python train.py --arch="mlp_mixer" --model="image embedding model" --dataset="seven-segment displays showing three digits" --train_examples=195000 --image_size=32 --crop_scale_min=1 --horizontal_flip=false --rotation_deg=10 --targets=["third digit"] --num_classes=10 --embedding_dim=128 --norm="rmsnorm" --norm_position="pre" --hidden_act="swiglu" --mlp_ratio=2 --parallel_block=false --inner_norm=false --drop_path=0.1 --patch_size=[4, 4] --conv_stem=false --layers=12 --width=192 --am_softmax_margin=0.1 --am_softmax_scale=30 --init="lecun_normal" --residual_init="none" --optimizer="soap" --beta2=0.99 --learning_rate=0.0015 --beta1=0.95 --shampoo_beta=0.95 --eps=1e-08 --precondition_frequency=10 --max_precond_dim=512 --one_sided=false --adamw_lr_other_params=0.0011 --max_grad_norm=5.0 --max_steps=15300 --batch_size=512 --epochs=40.2 --lr_schedule="linear" --final_lr_fraction=0.01 --warmup_steps=760 --weight_decay=0.2 --adamw_weight_decay_other_params=0.01
Rows from block 3, named by matrix and row number. Rows with one number belong to one neuron. Each number is 500 + 50 x the weight over its row's rms, rounded and kept within 0 to 999. All counts start at 0. Numbers have three digits each. After the name is the row's rms in percent of the matrix's.
# gate: MLP gate (model.blocks.3.mlp.gate.weight, 384x192), inputs 0-63
# fc1: MLP up (model.blocks.3.mlp.fc1.weight, 384x192), inputs 0-63
# fc2: MLP down (model.blocks.3.mlp.fc2.weight, 192x384, transposed), outputs 0-63
gate.295 102:515492441446508468452468472471585532414523513440496567434515472430542448548431526525441547455416520555419524538478480489478473547434631368495449490544537351432421423436441541519546555482514510
gate.296 093:600502441510484520472517612520521441589477463493423486530500521500424488508468572444415550418498552443488518454570423492508555487446472417531497501409554512603545475544567407601514476572511523
gate.297 072:468554484421515525533509511474485431451456580525445476418504540544427564485593508475495495536513496456521476602422453517522490481482556508554464539487466568517441478554499525525541532544500409
gate.298 069:523409476572492447603521433516492529523467456479518466460473439474521564560433432511514495500465421424504463492567480579527517513544510555502428537554611481485507547487460614392410464467480481
gate.299 074:412471509465521529536534577521410457431538456604508467475531469475491557515565440627444522451343514510475520468530503339500509449434469409496461504435528517534481560539408434527476494417520514
gate.300 069:437435507505471485489505534598496458434444531525536418507473448539586491597511425395546519513543473447474468627561505507456514507384509554489419544467470488505571536490416473426469429448474486
gate.301 114:492561492522467574482517557531562537534525537508498533513473456414466506569454511464543469422423532542485528543555468492499519470519409514532526561574434509478491463478454562407420526523536427
gate.302 114:372464545513477556521557445424501462532519503503507470444503553474513528555475431545578463482426521548553445538513506517501492530441568522460574618429614496477558427453460477540425498477517532
gate.303 099:546512555435499443489574428518528527501496405418544440607540543526503506482542400472467545484475471524518454491452477536409551464527506481503458530589391482510488554540440532481529549471498512
gate.304 129:426472484527499507519460490611500497496498545500420506508522498480457450524551472443512504486528538511499497513520469408410586498470589526508408466500437518508477496539488458488524566476476516
gate.305 135:376480521506514492410520519503520446495509587534410454518514564500461495531429501417556580452502513508615495427460493499544539500434530486531481488467470555489557469418432574487459541477538397
gate.306 108:533544513553525511477535533501517508557476506507557520417542481499592482579484424521437508521488585445490456501622554509480463399494535469540481461493499630464481483550546470486444534478551569
gate.307 100:584466537522502538430490489486417445425454517508392515515517553541568438496549530474577567488484528435440491473547487415530476460528498404573492560494530565529508540553514538514516553563514592
gate.308 126:550510435504473459434531484496525494468521469466515428600522594455607468496501423526525462500415545437508468479459409433480466541561500494483499522515519539512541611494496488539526560557524495
gate.309 092:442551478510487619518528503492534578506533504555508528452459532495506544608442486472528417501437586525499411417487460523495509457466434531432544448524543527552511469442507439496463518494521444
gate.310 133:428466459467498573404467485462511495535400486390364529521529502549551467446465487508519525464363470535550404501544512258457498504518467433465530504542477456510498491470530477450527497515470406
gate.311 105:545482452515441482459530486457401582497477486409518512640492504492495412508552549450518423590595407529500553535608512504541561471531474441513479546462533472532483470484540326508481538530506496
gate.312 081:630446472500503513401501436521429556511551397465477427491648541552504442453488464539434534526557455448560434425477523682482511479478445576415424545479470470462496546505468569447489440454491494
gate.313 141:508432537474519581451488505502463516525386511465490529501408587546499536509490487637431516538535545520522493515439491393552429565564516468468394504539548514453541443521515473545491483521474577
gate.314 090:515535445588489503489528555609398508589466526561520543555525517462511458524599438530495523481529443558482522575584497442589571493521495536514537593405465473504462527456508516560530489502458610
gate.315 127:534426490456455481587532470565447609510545452510454511533519484490473535540485421437486429461466528582438594543517527530464445487428609434600551526482493393508511544487384521494484497375438523
gate.316 091:562489493465551553471543466486565470511478468481482529459439447474560517456578484512473499553542560525447464503421562493552508440471484523471580508482476526394510535494492577540488521379585496
gate.317 095:560502396491469525556519556500488509519462457455523525462533479424547471602459531521469617438421503522455524487472585490525421510479557477587443413544399457408499471438573478513476483488483528
gate.318 106:505431481485418512440484550484437518483486570461462531457496504585521492513506519522500465529527456559512458449472546444507491538490521566468475491487465382506538577462483395551531477589535459
gate.319 076:443562397501508575524501474484525424457498511580562626581522498570550533455483588494481428515442566513462389565494513438503536503482428519496467501509481415464441525510584565457435534531557449
gate.320 082:505573554442508552599610487481484507534574466533609561517447498451580582472482525559506515480471424578432561580442420553459543474515526513361563391444533561526462552442544527491503500633516488
gate.321 085:591504582453452509530440611473431519507480494523556503546466649445568516508485536454533444501459603490427540553512414469464561522496492488528547518529485554574477493468502446468529495557502606
gate.322 114:582543423533511491467464486561514535525520477539642521471437574511570507380531482570399558612492553523560492476506509542550420536459409492536587522498516561519457474493513577506514444583536451
gate.323 128:509421581451516501414476485521582506576516509426492454479423511531459529450573489436504505499426537456577454381445469473455495534529471510469477424488491477588487474465435594590587613472431498
fc1.295 098:445549460510530504468513534595535522392448473413409647514407466523481538422480415490523508499468429510525549532555503398417505530457561387538499540470518452481462526506456474522488451503511501
fc1.296 101:574492470529488544451570560491517484561523423491529578543487421530487450440535516452413513585461428417463520596501540525513454463450506430478500390413541566417445418476535427525457529498515665
fc1.297 074:397533499472473534442539514453468490464584496569463554460492588519441442566492492522507514448494550589457437571458554486509528557464505539531501578559405471529449582508395486448378532449545474
fc1.298 074:460458516509462477517471489507541541531455520513507475396544484422570537482459561429443457513475579546538498632623526566506551468476411586462424458501512575480411461594498578527451473340458510
fc1.299 074:509581401432415406504486564471549470478481567541479516500494500595534470466394517475455639499453472438560485544503446474523528496439596496484594490435614576462484488421532534415448530549560505
fc1.300 064:456448521466503501481478476483563495476512544513520526632438510490473383518422512445523537469508425529513539594519483427516486549432498502551414435439553409440539430455548471495520504441391494
fc1.301 107:524501486544533388530485492507482504523484498474550446503440361475482474459527598558476545528489521462506564581498563390536508612414529523580542489447506445531471475542525449498526528550472453
fc1.302 114:458465503589519554485519488456456467512443425448568489545449534512527468557525507521442452546430513466463572448403419346497469565495497520529498498447490473420554535479491476559576495480464536
fc1.303 093:577451543489619476544506379550544496576510471486457569574508607429551483534471515583571343527550535534499546446552593585547568532480434502546529499495468421503500469506490530481522516503470530
fc1.304 122:468553499493579489590475516572508537493535506509431562548573468437485551536558437483459483499508483473499486536534497457459568487507534557604452477523414514585505534507504559481489521485421502
fc1.305 131:500448544490451442495524507481530423487506572450405454493476468383463472514499537444519600438438533412447511529571486459471536492489570501469567531461438455518500542514604449506531541483512573
fc1.306 100:482600422547548511467546414469474511478530489519448566506486515520461435442438560556523498456523408486522473451465541554492575477455443538565438589499420551457468491561514473463485521525486495
fc1.307 102:484541446518526451515511474499500488456467461533556537456451454496545470511589506511506457583519487417452575443516395537478413502443460501484391556538501440485446551562530509519429485468482540
fc1.308 118:494493501491562532494495463570553559496510582470414477419420453500529518457641554492455540559512523500510482532480469357478578395522492495530549455402546400538511475484480583502553499432489515
fc1.309 089:515436554533495437554535465449419412432432472526432501495533496537610473438527501538509588464532522539506482559430502465517507525489536488528526535442554524430485491508529467558568470467440530
fc1.310 145:493490448451503473522505488374487496448516536528479516476537546550520472534436460719440487488464410509419543487524428411586540461518489472486475476495495564365482462423577438458457523502593534
fc1.311 107:520560431489511562497542589507472490528464491558526459547545562493574436500431501523435540549569534422504375583558478368514558518515482366460484565483548481488477465527530446510432514450507491
fc1.312 080:583534456558468622541556556463437400477456466510494557503598488554533524391424474463390480491495522450414526447535539481461574469542521505490403560444437465376495505481493524472587487535502434
fc1.313 126:543436516452387557433430542510417511459510579476557566464522531552486472454446476480482436454473446539483522458498424397557492486567458378432533510471433427469484496453573515454628492504582470
fc1.314 093:580526445444460543444456528429454399548464439434429423525527485384488462455479532540409598506513535474430559470495451534526585495453512531460544493526512505469450451546598489489567499493563499
fc1.315 119:482477431483444497503498460504502541483479453544447457581417497547475494557497491487551411471494509616411569538481487481423476500436589479496533445461564301489511433504471538520469495374470502
fc1.316 090:460474433575486456508562448587446535502474457458503495517523497457495480457564436424577484524465495463487508546570462548455384419516538510511474495440538475503555562530486490488448520535450622
fc1.317 100:519505462482483452468475488546531486502521500446485553481522538504481492544509505499594599513469508519464535451437474392511508514470499482544580424462455498514485469460486551497486431504494553
fc1.318 110:524506503410483524534484522470488549497522517455524565583629510432505475512538574576529522575527516416437486510488582563471487484571519505516455457404457476589496602485544488576542463599511525
fc1.319 077:546552397467458522503468508494593484528494481549430490657467566521507476511528563441448518484505490437475412554494514426436503450490427566549528495544445489522448565376517552454505515539485435
fc1.320 078:471472456573450537419434563597536450522461505463463409511558598520542468523544405435522513495502495390541464423641547467560471514485428531618473576518502456511503446570374461555532456456502521
fc1.321 087:364543577502502473520558540508621462479520466436450522503518369489410423443555568504483517449507463514496497439480512457588373578474536494511466490476511510552590530437429524504531517510524450
fc1.322 113:403475437503435497416544477503521470501521525471446513514456542506468493529488520438521504434504464604507474466484500495463588526508538478483600432514485395430569452502476573538524568506437436
fc1.323 127:525436502522508441485428537451480513453558566451509499512524586507528403492471436458557558457492470541507491470598466432491520429394559367448445479498470426505542563475524439451488529494510505
fc2.295 095:479429510486480580520557472438447434553524491529438485503501476551444440414523457558624490556457518405537517512537554568418509493494600509545461569624531493478566477504470431481539421512541508
fc2.296 089:502554470472550497487392429539600520519455442477562534493469528482454573452525593466438547533512506475506454498466451497525489469478588468443570520509560453529529507560525495469501530512571455
fc2.297 072:481569508581561531468510441434513602578489627434407571528476467477476449480563561537458451568513510537451533520404518558500462433491569461493491478465606471427565520482565552463436567536473478
fc2.298 076:493530496519473596506606453625490526470460525421571476550531477632452537439490545568615489477541457614520548443480448395486415450485485499426482500470502526454529503500488469436540481454596598
fc2.299 077:520563375509578526506491558491491447586507469515424642488571581466475495494531501623467409509527491546550486471587540539517468609552535487489478450444543526534525488541562532451469441451498481
fc2.300 071:662459541433463427503463484544503579542535499497465456511491424392436405406513544400534532462539544388496458495426588468572485391464443554433506492482398445411546532558484529500522510508489522
fc2.301 103:550522418575558462447503478508442510540552429375473491583461454483443426581524529484499492562512497523464543456496558471450563476567474430518468547481448412421460530483552480487482455461440419
fc2.302 116:508448477445438536519474526389584433479442575465479457368545435536486554529510522588504458547555481470509431461492451452540545429627521526490536463426522467434503518521542510502471565533633462
fc2.303 095:530513466506608502543512432549553607460545491428572455574547565570519538555448410502567541461488478528549473405461478518437441496530534547531529465501516362475430600543525427464457438481563565
fc2.304 123:536379520559556459447352567536592418564467477499554447557538473523460509506502443449468524499545553527540495505442472497506621573532494477547533470484385613496519496460464463510487552466515449
fc2.305 128:462565501465496484553546485536490510499494571455488530498517444531575480430356503467542504549464508482538512480602534532538437400395479499503433536613518520562474479453502466442513500507525461
fc2.306 107:547566544628517618511523581511507541459501499385500554512519474514582477512478462509456548497533519517464476455486513438511479420473636537500535377494465545567462488516409596485434562461575405
fc2.307 092:485511450525519543492539527407454586505484445482517475542427553443416634458571525449443521567481508544539445472522560540431461579440451431553567432457354414525566542478501520499423524437447447
fc2.308 114:545460426465515520576393450630517497459575440539490615539609487544537592440436588466467528440495520469566497448525556456480391510566521467516559445471535506497501524523530535478487427521463535
fc2.309 093:517461527548571492448481514439432432546450519526506438636490491562543422455514491459510514517557447535496522462470438485600448468533505519534467484527490472486502466435549522612533568532494429
fc2.310 136:473467588441551509536473517307434531519548513506447471418435524517451467423555444736461448517508492528522465405530518500478442551554455404491455501501545506459552466594499557522577470570583503
fc2.311 111:546449438583572516469525493541521467533485477503429430417421494548463480485502388542460440464506496479390542503438492526531584530489477536415564481591478498517439425545459542548506504541492482
fc2.312 073:475502532571523572476480508473611552565587463443529569557480499444538486470553512482503537471517425501497535455478403378422483437534493463571522488511477456500437442519489495416454532515487418
fc2.313 132:593431588503455527465510428412525575514490514442538462547504475620537582506467520596561384517458457558502478498586527558493526516472432441546457503570518462477494485515503457521470528472449626
fc2.314 087:466403530475590545399471495466627459552458493510478425431423536496480495513401486513490639428558571449487458542490498565506525550462452415403496466468491492574502491479565463488614478414538569
fc2.315 115:607427453443588505541518462490482522511462546504461498474497478478508475414426516451561556511435497472528453518484496492539568449501511462460532540565524508583449596500513495511611507420433472
fc2.316 094:405422587527528474469540456401561553497431544506462533365494449473470542576570463448523428492496519548489461514508465537542549534477452453581521490486513389572494410501533550550544476429466492
fc2.317 107:428596464514541555415444523423481432461444510492565537444477514453464471633509506460539542506588495487440520493488449496524491508486432486510567487509463601495546447492513372534536487563419568
fc2.318 116:511518478455550446540459424499429459529444498496487528461478452432457482319521468501528550518465485548530583475588517528493586470553379513455542580457589540516465523476539488416527478459472553
fc2.319 071:461481499503547486509554596510479515515533385429563490495547550454548562577450446450424485472488538430526537472516570576459532496436488590405361533509430482536560465500467455558452444506471504
fc2.320 086:557534542427589490526509471456483518424487518435519503419505489495388511532551436524468441557518570504486507489573514480521579474483603576476474516573455466481547469526547464480491480512469496
fc2.321 085:516440456504524582477531383552538481528435487527383558543524521483482429451459541532567494461494445521516520547483534615544482592617494464560527502478482536517557480466582481431430476498521488
fc2.322 108:502539442608464414541444525429525434532448539432538491529417490471429567561445505501554524569495501493526568442466600540460517549545521633591491462498368464430420374467471465546441446467470480
fc2.323 124:500537497609422516521605505595461456570517541505478522471492518580456498462516423446428558540515498515566536475544539425469529435511459483528503485499564529475519500563663482470533528456428432